python train.py --crop_scale_min=1 --norm="batchnorm" --activation="elu" --residual_init="zero_last" --weight_decay=0.0
Rows from block 7, named by matrix and row number. Rows with one number belong to one channel. Each number is 500 + 50 x the weight over its row's rms, rounded and kept within 0 to 999. All counts start at 0. Numbers have three digits each. After the name is the row's rms in percent of the matrix's.
# convs0: first 3x3 conv (model.mid.1.convs.0.weight, 192x192x3x3), inputs 112-119, a 3x3 kernel for each
# convs1: second 3x3 conv (model.mid.1.convs.1.weight, 192x192x3x3, transposed), outputs 112-119, a 3x3 kernel for each
convs0.69 078:479619460527520497503520517548601552486597532444537495444468438468499565515528510570484550439605467423444468448498453520532602506510506531512587516433508540441541487502472504457474524420536495508516540548496520469555
convs0.70 096:380451546383463441419561525545493490411500487467507446507504535451463531428459481479545534489532541550497463432500505488580535477518413505568498557429429603529523387502491348496395491451489527617517444494491557535452
convs0.71 128:491525547445455500473493411494521501532525514498482531569554569467396484477487486521535544423411523431471495433466496530516550570529524420513549490520500481427471555550567512504540501486480481573512493530517531511468
convs0.72 098:445449411422459431429436432440415589514468501556579584474503459521458425523418510469475497452464509524531602407511567426547439483564524453530487521489554545514434607458525499499479516443493528423510432452561466553526
convs0.73 102:517473537473471454500497540389455532459494516595636447508527462430459518516479500523527461465505407515495485509537539578501490487496522512511520522457521569430415520555504544504457538499453425467535484502496497565486
convs0.74 098:545530471483421486506504457456533474486507440406507457504564439624433512571544506519484448585466376500488419491572454486414449515545462412418494452573425557476429547449517531462501534420510497541497441491513500533452
convs0.75 096:498588550507515523509490542571447565543524495545548497501439493543570518490477525436537508502607542574550476495491532550483434566569552556505621474483454554505524460472471471472461497537455427470512546484577510447435
convs0.76 097:475367493415458448448455475475594538501431535548444530479544506484493489414489471458420515477467548471473535509436545472412496455427410562524526544457622425518513570440490499484501491470578523515486465459460576466510
convs0.77 114:533511440519540556549539534493603470528542466448509515543590485458481569517558503455503495471393513517388600518539552395556527479486482501444536432565552388578504516510572474560566522478415538516584556553550514484559
convs0.78 085:551474447527472372509422412540491470402636604449381542526434504552480535533457470586420495426476620473433513569493480485475661451552554472534541473517472506533427551525540566444535565479546533522478590493543407565493
convs0.79 082:498542494547517548513460526518492457535589539588589546542507481561514532451543456490537538524525508548557415480562454561536463519511483456557467546520462434481512466509492429574500518495404503494449523521532490469518
convs0.80 114:414559489499448576545519494461515535594459599538423465531413499543562491457498477577441498560453444455543463508485518533544500529453498592405506419465428386546513485558484464481484573463536529507508545498519529502532
convs0.81 107:483510453439457405431482465465474428396616517477586510537545438576510523555534495469399377588562478529470444489504522462575590463469528450421479545466496541514566530515545536513543585499471477535480480519492454508435
convs0.82 093:487476511446479491477509453587565655538377519578349565428604507507486586509456464531542444389502564600505436581521490479482495531560375516502431645532515495531489524402530512555497493496557574524538477371477506469530
convs0.83 120:484473537479411458515459515532547403504436353449522583549510522446438561491551481540548431395568416452561532509466560443541466548559484476496480455575524560443547483542489561457532473517478475533510545475560461515508
convs0.84 104:522476480527519522550524551471485535468502497520641651478544519514550452505384483478561498493526501440484545393503560470419513479518597547499467450515453473582512503436559562499496524480560474547630528449457459540493
convs0.85 112:508478441496537417489495476512377542444473570494539461534497470475474498458533510496521381457545494410494540490417528514513557450531531428471616487612390528497548550407496466576511434516419449522480473478516534601517
convs0.86 083:544551436514485507518523514601572575523590527498473445489440450578471460559492472527534490481467507576488546568530501459559429455473508531439486431542508467421523507498499484475435491467542458457455471533488484497556
convs0.87 095:493484524501408476466533545550532575636490507534439503487476537499531407478468504439496524514581497454401515475512589455488487450511525589490438381532648526543592459548540562425519480472513515496458536409542536522468
convs0.88 096:546573514539555510524499496474463406497604575548597459496486498455537548494537514494491486547482476505440518525511534468580617446527621586511461516407480532512529449490571477455546516448522530493477507500523516507447
convs0.89 110:468453441479517552472539473414577453605509476553463582468527564536472499463516477466523618569617452520462564442564488479485522429425524508544532485523562472451568477450478489474454505498477445584441465489502478497508
convs0.90 107:516480524481451504572571518473464472612444594456443472519537527498485451509527472511466562498535469621496422471434468541550460527517409463525580491539399462554531514357394527539513577515500439428430487487498595545491
convs0.91 093:542512499513444485467497517547558492402519490527566604435502552502443521463554510504509574423601430521586565467471636432470465573497565475456592522550657509422581515544508583458523481464459502481469421486539480544498
convs0.92 101:559572499509446575515492512463540488488383497545381475503488472406480450457532529563451474480594491506523476411534522469436479501539493467526590505539557481567514469493464486453484465541587498547520457550508497434485
convs0.93 110:504546540485488463526512483465576604477437610531463522518460459502524508489502442522470440425596505477442557488418470517479514456456497509542523561451552439489431506579550520474563424527579430434467465544433503478546
convs0.94 070:482485531567510578525519496513534540598641585553549638572516431488456513496477537526614499556528423474526495443499467533572559515495522522488540532477485483505529494525544502485535500518513518453501468492472495472463
convs0.95 084:547437523561567408521518444546569533522567538544428497541443488496527550416515525584437457512404516495514527434494565539515517544553629486492524506440546548444450542455555451485494478463456536533455518489502539423497
convs0.96 119:496514502494494581474478540408514559505528377506547525502461478503452436452473516466514491577522393562425535467416456562483525422472566549552410430455613531451471527514523472532427497535522474462438439519487488522479
convs0.97 117:474500473606505516460475425486413515545536585533581544518600517580468488485446478512486475438515458467475482472378534579482498531542524386526550500415594577478528540529536451444473571535435528471500469496509496533532
convs0.98 075:469558419553500543547514568687571532558526532506536573438520440452535405475428521530449483540534498420462477470466530474511495492533544504459617610562460447423445512537597529461546445549428448539491529496486526500523
convs0.99 116:485488514527462574552514525506554416490437542517418602534486531477452523552536506463533508563639532481518356472407548482544557523459450577472535352524435439520526494486512566436535525564535436484493553460558534465528
convs0.100 090:518504553425494481531549536554503598535515529549548508458585483495501496540538551559428449571522486486418520475524508544516390517525480498608550462529449602547465503553534493446522448499417481465495460479464486480530
convs0.101 091:529531564569559419474568477584415631582527582549653468525466537461485564604438567489503527553457520531427463499498466507526527506473449563617451505429497485442542463490567481522399457529480536454485400484478498503430
convs0.102 078:586636509547465498510471439579594539571537657394433500466440479461509478503521510475475481445451503374539514484448467501543594467517507506513527488533487497550540527536558569516444488481470435476488489486497562477606
convs0.103 124:437465503497545488436470479521533486493536523561566466608524554514475487528502565509479541411388540404534607471501566524491502542523451448501553496571518559419522601566550517490463508460421518552465517477571525481403
convs0.104 086:469409517500468435476447531459526509559597491520417471448464499472524517526594571527417453470437496445501493469493491468422494486464510496474448499510547409608611519446411548571402417416454547545495542507488495464492
convs0.105 098:505467520480452545566502584436617468538452574538501512556473521448512574468511496520562544482520474437445508504527525506431465508569512470432477493518540467572568467519488502364565544504508440463467501500451521528448
convs0.106 088:506569465514476471506507495458541571466435438445545471509540480525515586482467501544416524557467369413467481508611473399518375555544488484410497512570487606468391502472531416491493466454501499492525519570494568541520
convs0.107 101:473423483455502495553442521481419427514542523522597530520514440402538436490522492587516436439494426508565467560413520458478542651513510463499535534447493486495579514563478507503431516487459505456524488512447495492505
convs0.108 124:568476460504473529396491476515623476579529439445555480540478548452492507495550503472517512585556479405541507573484531531533477465557516484464516484552440506460511503538481542555558441537496502461544522556474536567415
convs0.109 102:464496539528544527551533485497547549489539486411484528482482450493474547436523489472511582471547442457541551440566570509460504429537513586488414539469517455578594491513501502572475405517406509435593538460512559543451
convs0.110 106:533488488456507448515512468620547521452565542425537411451470470516523433459518504505485548495530448576569557545674617479449586504473553474530471492427522507480507508482517523485551540438430460514496451475546469429516
convs0.111 090:492480461431481497528482513521686527518551408542445489484498511542500485548520449408481513515540473579514538490471439556492545472460511462417516464596604442482495483466469491479511461435526457505541587509517525546517
convs0.112 107:510544494500539493505489394550483529515461565570416431486535496471500502511367522546449419456535505477517510533494554531446565429524494575508479465529484453400467517520485431468517466531439529493505511521498423591581
convs0.113 098:483465498489439450478438515528410472512579558488338544465548456469460459456486413548507487507443451418516372517396491452485477525408495482458429426593515537530516540485492546406556476509415493469518432509563569512443
convs0.114 075:555526580570527510561555507608626587482516596474494495381465528499422511543446475484479500468410533490440472442516515468478507499495524524637467504458522564564438559508544539534474489417540454577465542422492554506521
convs0.115 073:470477470490533472552459483527502552504562533565494532549473480528499556443466535513448471450478570496391549537542456468534561469461469546477446563575453470496470543503477494513515440492546528451535553492540580525479
convs0.116 088:580497538413521573541439523533462472446460497517444490576448433441445445478427531449496513366439521426521476603518410456545507579572519518572489450498478456512484524426425486469485453522503455534557466473558428440509
convs0.117 105:487532479595494493487502594549498433478549510358574485398434464587509508523539491531487533427511451588429512473574566530494456504538543489439486442532596617550471485478481509450437459499521474458477577458570496499433
convs0.118 084:479494513535559504547495452594519487557399510401629584529409417470464440482514480461562562483560643466513478535496376510454465484519528454489392569491457461424431506540532492524485535525544480531498526521619472518561
convs0.119 114:565449539517482465477536480432436654448483611574450473591477436489568539522570545546423637548585551502485580478501548538488496474501559554537451480478592428591482535508509500483526509553503507479550474597563450482490
convs0.120 101:483476456481432450484427487430558453447613482367417504508572444510506521438544575473469467438543591473364560518512576509508608426462465623548449439444541516561513528521466560489530456401501525480524524554463535430531
convs0.121 109:608472453462517481481533547513546472426492550548506481506512466474618552499486555503491541463575547529641443437503538501430502510497515441523489586486592498516531500547413517446393503495462527441520454464438426429496
convs0.122 100:524452413522491447491522468540479484593467419546656467508402460562575508580520454497446528544517468552505548511477493453466461640447561525364489568465610431430569465507394504489411527503440557447415500607521466413587
convs0.123 080:516532541485476515513532501457528537440500532555522552394501528445464565449414478523494405581506516446497451545555516498405424526501529513421442482625508555532477529535482489449559545538511505505427530506516533443489
convs0.124 124:488497542474482504557493473429559505454399448611482502472576513475539527467479471431554518498426478557484560454488542424484472550575426515468605541412579427472505563605516458449454507427487531576507474527538554530522
convs0.125 106:514465508520465497454466504501532531424595569413487564555434493478656524512474524484597469511462515384525492447549484473535493548406526483554431524615526548428547452480481440443481555507457567480474533437530490425470
convs0.126 125:480534504515504443482451532561463469537466552488472469465533498569480458430538486581417536528527531428452526465605490558458485483475464500554371397523608599494505480527529472534433499497508469458396511508479459464464
convs0.127 078:569531533504519431530564526536543629496518614557412541505463494518487563603566578457330515498441480503493483393528609459532506482536482533498470470498534525412425440516403447512503541485446498513494479485488476486483
convs0.128 087:568458524559519494514497616565438578494675499548412529437519518571447560529496593514496529485485626500539534567460488457562462452507488459519458491518553556510505504479634568579478477488540433519498568548462550572556
convs0.129 102:559516521509571581461494472457486440551520432497432467515536450484472481530563510521492477473435482565561487493516454457524519496458514492513491586543450527443452451461496454475515439512550545519491481503463474443524
convs0.130 088:526512520510531481510509486423458503522574534486576490542439540548458506482453508484510474490572384456482544477576486489571558481525532552466516424473494472524541502508448509472505529484507512490545510530446444501600
convs0.131 092:474418532466430439519456514488430470475497517349540464464500463408583505489498493508365534501452476400583446494474473464470425488478446458545513594540437499409469527482455442492478504438461556486525572479433564534437
convs0.132 074:475517568534456538562471486587503557589620475493593494489482437523434440577503436500497519474475491458530458568518429516505453587518516540498440470498406416480471533547438514481489523458480513461547503538587477463573
convs0.133 077:475535441589452402532538477537558589543550474447587505489549496547443417504434410482528541513503477513483426474469578526451559559555469493464494547468445438520387479532505508418552503515470468512476513553522490532509
convs0.134 115:528463538479474533499478483510532438508514460461442589527495485495481517543472508465574482527492466448453569474478500558526491471466539431492525421577587443550574571484505490435440540484484454420520491542486480508544
convs0.135 090:459452398412420418496407416542499531565455447525493529433414428506464537510575509463424531472575465379425484527493532503437443587497502514498507454437550567577588550533493548476520521489447557545552489521527484494556
convs0.136 116:488432516454494493540445506453490444405537484567514496517563526517583540479512481474551557445547513530500530457537516496526564534434456424600454577423549411519547474426556473496452568447567502446458522545472506496513
convs0.137 084:517471493490442396465449392543479520554592467536581495436550500518483451549559559476484561428385526411482538545508560512444530543430577545510531434486478525516519526497541546438479562439455562432474523442411594503502
convs0.138 100:508519529511556510558555503400456489405368580531443527534405484536676461485532520611668482549540493527562425511524449517482587454477500479579427524390519553504565451511495416530543467502463502440484468391509480495456
convs0.139 110:564519552515498478559505482545556513475536519517561541390435525521472458487528495452433442604356376583524617498483536511518453458418538501414490348528545539430558472470554515492450524487454497458443460412536525534497
convs0.140 119:466458544430510492577482475550473535450527481466481576444454562543597557509570558501476560523448565492521545578500479476528576605486457475494496575416480483581458486482561533395473510480539541515482456486479552444524
convs0.141 114:597528504493510514464472502487589413438478428460575571502578499421475489489451501492404512478582471483499476544553483569516469593493547427618494508531495386432586650490517558528515448509515473542476495584525592579516
convs0.142 110:446461473539470592504544496502539530516520439542484564463412453544526531518530561465514451508599529477632545451521553573484457532491436598470483400559592492489514474470417524546492517522403466544554524510536509428490
convs0.143 117:504518527438487504545498505470459576441491430666405421573511536538447507494485502545471442505486505575447616510445446562475509538500479559503517483527542472490406458488515507520499449496487523503498515468495497496392
convs0.144 088:497470549523533570589582540445570456482439480511425513526498572512529493449490489401520490515463349485493497564546537385413414531463529511632546501572523367516521451470449416527433486457518450462469523513385525376556
convs0.145 089:524557521466469451505511574459442523468543465509575387478514482516523508552539454532420494424493449434520497460507459452508479475466436405512365502483506565536551445506388552530501533501486514445469520508507521538521
convs0.146 089:552481531531552589533495407578529516613591560522568640476442491496486523485463530536536455447581549471428551508489449468479566436460574488542616469448432512568484501492550469508585510515534556514492515449434500485542
convs0.147 108:441433459441411459498535502414621428583382505495441603479469513405577498472512564504472539443545381458498442434533554500552533474441590478449469557510572581502590442548520376492525504519495469550448479428516477539412
convs0.148 075:478496394512509370501377417651510540424507630508514545548509490573563545485587451481525490543413542454532502559425487540449538600503468519546412419495406540449487493465458474526489501505504573479492573476498452473527
convs0.149 098:437481458447453408498419460312445578420498488500533514537524494519587480541562416491543485485589467475585479449519543479580489577495453558495450464470508544516428530542472570471489626442484511540550524554484533518462
convs0.150 114:455496508454529532501574539554456460475617352397589497478470503488558569454507559511577508504650443417502482560565505554540430569520431555527398480405449524616509413476518472575456547589423513499456503489497500471447
convs0.151 107:483542430568425356483447473363406555526591505456494461478512496452552519489489455484434473470530506508455387457535591574494548481454489531438526519477698522563482568472413508461505451390530536489543490526518548479509
convs0.152 094:509596489553456516523486484544505551492626558504432539447501475473554509491491473524514466521432506458537453454542512467457532529493548514430608473501496552506500463542554469492551503509508421517414413447432472508522
convs0.153 099:454456482561526604532558530487446448445424498532461597584502544487521472527394480459504583518504444531510573530540531511463557529486575551517474381427483478496545485474506589469607461517509463546483456468413517525505
convs0.154 105:469488485451490544490499539497522525452488417500473474414508494442528521552520465345544517520465513533535521500561403491502477509444479455482458529469585502514556504507497569461424529519454470543470487457479531460454
convs0.155 099:528484515535516503466456533487433551468406408467524601538490542500468512495479459357545500474506460516539559586461525485536502495533540534510499609450560479511446542533493458544549486475447566450511470517563464462578
convs0.156 087:548486569522549548472551508620499521522459617500574456485561458440507524416583535496386583431569443494541514564518482507562589506586541525537587572543425503486551520559524482498530479501471467562514519470496531490537
convs1.69 089:494500497509528559605533599455490647541428479552413474478478452486518552555533553465416521505425522500557403522559525438436475554461503451612464516523412449508504523503526534555498501514533461511520487531411554518505
convs1.70 097:489486532570546506487521487592518624471387614527521464492531500510576543478492501566604539519545564498481549589562490546551600492483566542464411516536496474458487514577485622587586505561526548462444514452609472454614
convs1.71 119:515515521478525474482485554280240318371363251512526475469459464515482483512511457458400379442519489462448467530480541477517568606595585483473455444413396463488503532507498512524530507493509566506418514495462573538518
convs1.72 108:509423531497477490456430474403458479431606492449578622453521412533484474508462451439523518528564543507569564508468522494433495479520586589554425502537522548520478529511535513507478458518437547517519422539501521611553
convs1.73 103:477496488469533473475550490506425397503422624458565726524558482473600536519485488454507432583518482511463453449459470478545498513479540526560385395512508416470491491481485593562473554503467492522547455534457431572574
convs1.74 090:460478503477570528488534496481467605651533606569507592446453501452571440514438527506550511587560488545524429517519558523632525535436576537512466597429547544540522511577474489543482491548482555521547480524474506481488
convs1.75 090:446531444519535433505452539555423355552496452402531497479513558530459541464552534531437451478422555490470586559482507539499446475545548415453507484540461357427484513450508488501428458484499591564530522525440459529582
convs1.76 114:436428444491371491440438445482651507505630559536498553507519507438398442466493490560630579487557539495643540566495483484516484476592499532474541423552490542408405462443503481457446497525464534544420556488618429482584
convs1.77 113:494522546466490538510469505467402485502448582521418526491506522457536573475483528447629481501592490526441556480480552489491576485494477513404629418403564498579491519486491524484540505492536446510447500520492480555515
convs1.78 087:539549512549516488504461525502601567422387548610588505475505468455496499475537515498584494454527582599595519503445526376512487510541448579485476521406518499439508514503453504571526494501577500357599430514406546525550
convs1.79 085:471551564414481467476438493514496375467421357403387348558480521496503533550507553523399457459441465435357427534541513564573539491461547460486456536482434440440502489482471502443511498479486452489443450593517449519475
convs1.80 110:462449446436511500507423530505565471408610450460513585575520521552480474416583438456482567532547495543541529487540509473479496472492481470390523435486581543516378430551485547531518494409492536590495537537509529474509
convs1.81 103:568537517554520572527502547470338599374358646575601563489535478452538470522525523467529442499393432570574518486517597495495527552517520395452503497452463560559502530448458506529510504496494540408413520525545570502561
convs1.82 092:510439519518476548476571488452679421493583394381458322514481504465498478482527519491529488383469591513391558587490500442545548497474431493431538442531410531452510432514498446456481475555489474609526532627494511525392
convs1.83 117:530475505522551515514563504343469539531531495547592538528456509445524559570503526439485569542464536507501532568478511460454519479539470581616368417404543531464565529491504482544468544482554497427448509493501475488506
convs1.84 101:459537488499552503506490494429348494564495465513532507494504435572435509552513575540567516542526492502487526471543574551597471487579524541438514523485527511480461512483495552542532513546552449448504605548451531545520
convs1.85 119:500416514525420517510475463576465487401558629439642474446484584542522497515464514422498517468458476546509402512481522425508562460523496472571391581372465372529578501454533460423502466556488460401405457527638471487533
convs1.86 099:450495603405473539458492592597545373532370434502403479527519484500544533529514562438564389518509446480406500521535604537467531561522457449478499436427520491488441435496601547448482492474530468559492569453495513530502
convs1.87 087:531483490578554482486494490482541417506513362379464502490457540566530508511530468547598488596438412509507503513514506556515450469475527408484467346508559587529427487506480505549464502514513528492474437612444514495475
convs1.88 099:502539513521538512528494467528377524340328490646498548433466565495490594543490459510617513612511425586517461438456496454393464497476482484479446462505431535488483489504460499495536487569468510485424523398469477532516
convs1.89 109:506483502480541488476489475548550456555446305420380597462555539473573505508500495396615562538416463339422502496506510424454506496435521461532491494483577453491534538455531462494518459528532499489481446446534549479513
convs1.90 102:509467517491549537542491482544575603403561408489582488492488469543573505507500491607484457500524512415571510548512484523500498538538497503429566588475501348497561472447410544540458528512491488468444505455467558540498
convs1.91 095:476534548526554478562498492397420488515422620454475500427472500518546506531551498476442516608456547426563623504493454494458566456519479420583481349453455393530583549514573522489411552510514447499473366391589548534500
convs1.92 098:477523524471535522521444466378551418520583515487440480493549536542455534490498522525480549464479604505559542528510498515558498480498564481401483483525487495520608472502529509495448510495494639593466520458504505443476
convs1.93 106:505534552555511474452460475556555442367526582377545583486555478548516517487612478409536519481414572488557478461477524498477459498523527625447487500562428469454483433538540480507494509445464404439494524404515495523578
convs1.94 067:520538456513549485493550444495573587578504523570548480522558518542615559542511470442447472520442348510376492499491492518553488471463529435496578511534470513479477507555536517597506490510515412499537550462468501481489
convs1.95 093:467481534469560574462526645444633476491443437529415562440488485432530555454546457424474495537593548583589426439512525519519547485547541518604476451517533511467454502586570525443525470530534552546479477417460537471543
convs1.96 119:497512538453513443459428463463497475546505514505552615484557526501547523535490487472590408592504427603511532470475544463486420507549509451514376373541504582480469487491472540469507491485427435418442454437483533518502
convs1.97 120:539536588453496459536518553399296431369504428520654492466499447539484436539449517357374408436403516460491484479501538529658497522641524405505489410530424450421536557495487501483530489523466442409485477474482602694538
convs1.98 090:473526632459586519531496521475511557590527407485460332464547586625445560503534587506528576520488408600518431558520546540463532507521472549526524549392382390531550584537660498521500444443467493527534509548426530439499
convs1.99 117:547419474485545463498519474363592586424589544457404390564568486492495524510537569560456535489409439464529484563570499486484489494497450394489516498449607529594459485491504537510501506474527498578477372572491484573491
convs1.100 094:492506523442531556423507471605442406610485402378429458495481503549502563580488608486526452534418438523461422533519500524500481499528502517394336462472510426446502513444587469548578485434525456488532485513561535481566
convs1.101 092:435513566554436478470514436658448436445403457489607466405513453398545586501426474451493389448409386449421456522526507571559486546545478454429469457521478503486436510499544546459490578501460500463541539596502471519457
convs1.102 083:529578532483544445466433526557554626393517490445497487492502457523529532537494558471442562436480546548536510522508515411446483513513538435456513501366541487437497570559504532445531525461539455548492473407517449420539
convs1.103 123:468513560530500519509468598462264313480431471507527518387498445588488498495467525427430411386517501409523389550503560489491506481545550480491454430340436528505513518481524521476536487499502527494440408514370512517564
convs1.104 089:528507445466441530517494546545636483581471462499502559457389487392405468478449493564543537544580520557617482510610518482528520485455525404399533478499462569492505551474531597491514522490530512457444562543458577447517
convs1.105 096:431513481422533523445553459471506437428512470621359587460479447538518527539502523422498490507480523431395476516440531573613481436508489548541502419454499512579521487435498477609495482485487587493382591516420490537575
convs1.106 080:502508492533530500588535513568463500610553517518498717430499456479527476566552492476464532576462428444578371531522438525463533627448512549503484499473472455506564515503477494457583547591506548491497500414505560561592
convs1.107 105:575612403555557520481517531521341422451412620569540678453493441522543527511427520577481517568527551518432422487468404450557604480550529358562515522558483504465494574495472533559460517474490461428493509448495474512555
convs1.108 114:487480555464564507469495494459479551590493488492515573424434445525409537469492501452451476511424463463488539531419534523471555544578507456559490515390463511509449500481488531461504493534515575525455494459542441528583
convs1.109 108:588540460525538451539545482443421735468348561487423536417549512480501455580532504416417498612496449393510555492481449541471501439463530438439533510476473582561450529489490520535488543593508459514441484416517474510476
convs1.110 106:518502441505500518391530503489396477427344488478405364485454442501533508483520519477503510592640492541587494542607504418539540464379514443427479416455524532471503526560484514502526497490567475524545470429493459471482
convs1.111 085:529488512530516557520514439428665538635514470467275425507472462469467510469501502393533485504484507531550495505499524493509467487508483473467485394370567417521428537491498501472585525515508518501502463514471411444448
convs1.112 108:547504527549509491526513495586561457356547519508472548403556496464429618541461529464576482498412546630489427533483523503547490490464482485607512504423522555492433522498508439515503557502436420429509592495519469493533
convs1.113 093:508518481482502467496484526420627642430487491556595451561499506552511506564458556631436539549600501448462467497570507519559501513607471510554501557453516547485470543473495530569500518527450529490501457494544550623584
convs1.114 086:513569568567566481593604487582525481468429522494480514491564482491608480528560531537543431475601539531501517579513519440494548483471538586422468489508562518421520560578522538518488620506516400491542566529448608430613
convs1.115 068:499541529537470468473523559517633535535446566571589512467502517450517424559548472421587465475491500580512448479462479478446543541492479578458496529451458537469481527485555494465451586548500441467486463424463465602521
convs1.116 082:501504518441451521394500555501549485494604667528481497528561515598568464500480500505520568491554683510472526488430497508424545607515378537436539508533492533461502494469541445485494530552530572539598471609584515464597
convs1.117 099:429526474555526413539452482503462659450441514456521469517496506499499486531496530546520493543531497473510487468491507565515493447456574571435408443450468503498430456467477487479499487526504542506530435465422501486504
convs1.118 089:529535496550518534520488563456420590570725459574509315515477467568563530569488503431433485352485499450483506491497496540523505539462411506516533491425413475487567513449527544519538502496495486534605457583448557489609
convs1.119 112:480471514481512529500474547587529382488425467325444528508475510484562513510530532471544592507467525416548552495512541485515499471520506619351495396597531511404454480494501473535505481497437575491491502417493420447521
convs1.120 101:452568536519509549500518555438525602521406512516419608428423499455521519490514483451637535413479529501498510497576557446422496499547443481424487480523489572498336445538479547539499514491465454560456546438543508549524
convs1.121 107:454498503497433522482522416502464494448432662520426502506501506513506568508512494596407534548499539449560539515484553496553524434544530544506399425550428531524482464474467546566481542496469482498544526474535402506492
convs1.122 097:438481563438410547433474521597353532583599391532578517507485476411488567471528514435467475522481541465588563395577493517562488492463437414603577434598460543602488480479562512492505543490549464525508490392458627514487
convs1.123 079:448505538498508468532555484401445466536397596450497587443542543466541548505529560535455519501473430536473431444458523497451399450452504560522500550444512562598501492447485457467506569484473497540499513490464534534534
convs1.124 120:479536482455461572505509493441435355547580532509414596489483468506528575488527533439561506560638518480427507586456508469544557508518488443498551395509471353500435560546454574557574500511498508425401403495548430528542
convs1.125 106:482467478485625443483532489469592644505354533515456583470584509513515585434556489433449578517524464480403461469517464511521549533430519440570511426354469565370536457529449461529536539558534515499468425530461555514422
convs1.126 117:479526503554512539440499548511521567467518518497577490556511541549535506507499522512600590570441548543608515432514518464599514530426492449568460436441621677458490478492535512459545487503528518558602478468481573512495
convs1.127 085:426475553492556562512564578453552362474449441421424644416476435430537523506579502418470428452486427387574501575493523512537564536500613542496528438435560460533462515521516527508502478479548482556603489443474534484555
convs1.128 088:499548576578512541518482491500649418545356579545585503437492435515533486591484548528445519468511478451515523603557500497459465485556425428536414478452497544471455555549535556478516426487538445399470512504489534506563
convs1.129 095:479565526476445571511489501589534440603433472593512545440449516470528529526446502555456582569646529562489422457551529504477532494516449501637473592461504525541577458554586457539526481454511489537490523505484447478426
convs1.130 081:471482483526561450418541505635425517539272454510508556489533514519615430439540449495484509587528388493484545455425424541517539524408559522415504467472560451586469452467468472481444505489473386501564541441512463452506
convs1.131 096:462447471442447498451480525471532643551520534500567488532479492509447484493472536538496517532506520481672495561501495518522531550520477493533484522406289377431416509495469500472510470479464574463443615492475529517545
convs1.132 087:545544545419606556416493593498473472656521538556518503495489367508481480502505565498373582466515548427488547522463529468559488614495425517476607594445555511557490524555557455548585506457566464520593462536501497536514
convs1.133 075:439483550450476507502506608507423528650556556539469599491478468452483451499491543549478467545489512499482485537410512469514554527535539598514582497485499498512583477468554470498583531471604496481511500459534506539544
convs1.134 111:567459492525509465421549465330506558506453476515450413537574497603527538518516511375448523445538451465442474468521523503458444547527445368384505385374531453554520501467459549512536507517422451432459466420512504471491
convs1.135 102:519489446529442474453426496448479507620621429478575476478464460493521460455429503589629612595538514540646576565509454533518487474521546496429510528555535523452443527444444537474450472469490503491463496499580560502561
convs1.136 121:538535482508470478440512529574512428471481514618460474556481531509362436509445424482566524529438542611522481443557430481521505547489486428473549402602513528390499439512418527461483471464533498565452565465411534506518
convs1.137 093:449473494479478491501471514524530539635512495561614451427402489508453499510470554439550470579585510450536505446517455496584445471532500495459450411471537509520474494486464506446463470438442518489464592616504615614493
convs1.138 097:491523522551508479566506429476583597392619694434554530442512470495501454492571498584452463530494514501479438490492539480582527460490512428475478487602455508386494540512494516489474518456539514545550522581521473495524
convs1.139 106:424539477497513426515504428543470474521489460564475477508462535589485563485580528398433476606620448526471537486524566535473494502476456470551460438469664526586467485524452575494532478540544591468443528487505498496451
convs1.140 126:438497460501478517498537558377586435513486504501422402528448495419420426430522519466498583501620583531589469514516422440517527478511406483457444475559422549563518433425483458528487503490576511547533481484586544528403
convs1.141 110:513485490419472460495580493375370574545553535599411488517521498498489526538481556551529480510424609512637561457507500535460483546526490447590621515438421492426533502511528505518484507472449491495401570448433574483539
convs1.142 107:508460515517534490564502488549543511568482443354391580478422486480471508499517484436486548560442491472352448576571480566508490465449519420503452344453564463473469549448491515515514514546504485495466479560516476498518
convs1.143 109:425509498475458493562478525468584334547511535414565648465503486537507496490548448436522487552554422591567513556489551512490467467536502568507516436373585475455434485505477494459476520492473534518542426519488479554544
convs1.144 088:527477448544468432515507457489549366621495624461338497538566504552525556516589509412453465610547451446426506442531431420506483423449499482430623401460534460397541511500547526459499485533471372593575632443512511429533
convs1.145 085:478471456525556510492448477589429549610377497504560641508476473440545462468459486553498604620566546491577421525488498565518520483479536519559442543570484554468552510497448525538509593556516541450452466449476464550571
convs1.146 094:532510505461509517494564454416461560489438360501452509491592506521578591531511539459614520482472598588509522440560551375517495555446455555458489483539486411482537425480593402505539487453512437513483549547507500449497
convs1.147 112:516490471550511533532464501384608553420657504627368613429505507518502548468522498542492489632448529521488449437575522517456493500503563408517413463468423522566479510513510528511547504466538653534485504615558574426628
convs1.148 072:449523534471457526454545578533483449365584708524548557512455490381459402455502543416408521478527466510492479538526519515551585527552444510561466597439547575427484470472524497475488524518593457537575528561474560568551
convs1.149 099:519567443541470586529512597478440428535487480410506761505472425528481521505491506511551566534512578477469532533534408546429530497476598556465438573491531540507459510551452452546461474500499499523457553450421423537543
convs1.150 114:458486426448531538426577472509414622674360585563590331484519568460560574495448522540518565651427493513373473520446499597526488501441522428468433566540521533470485512454450577585495513530487554538465522535484564496472
convs1.151 110:494593522592552470507478554485579563447342507453609649509531486484416478568499531613509459465470551467612528449496503459520452453436528532484512362556414501521413464557497569449448552546465496518509501501499456528537
convs1.152 095:572568459450551479473482513520598500441405542404460526519522531491498571520507549569476544510627486535567455474501511447472552454474489486448452474495491407542516548501531480544551492455579502479482511540536576552510
convs1.153 093:567494506484516531488459483416501372560570358475311384545536464533442527471555448369497466602532504458522549492554532478561431466537503513465426503562565564477481472438539447557447502535537482490503582581507504435521
convs1.154 103:488473433536474528507503484523526382545496579386461505526466493517533524458499509522506464494557508475493610531533449524437514535425539411461452461510430503472518505476487579487440505488515486535554547503481443432470
convs1.155 097:451492496417460460480498437456535492624617515553542523527480530387426511443469415512459552569569554531426586507470493528481511483527390553518553451555451582499453489507564460409547499498463531564554479570588496530430
convs1.156 094:570533562601579522548559480501440505425473529538553380458492544539535561544541527530520540561493473352662492560498515453463434548469445504542487542520487518556500588532477521495482520540505526546524575520446510483517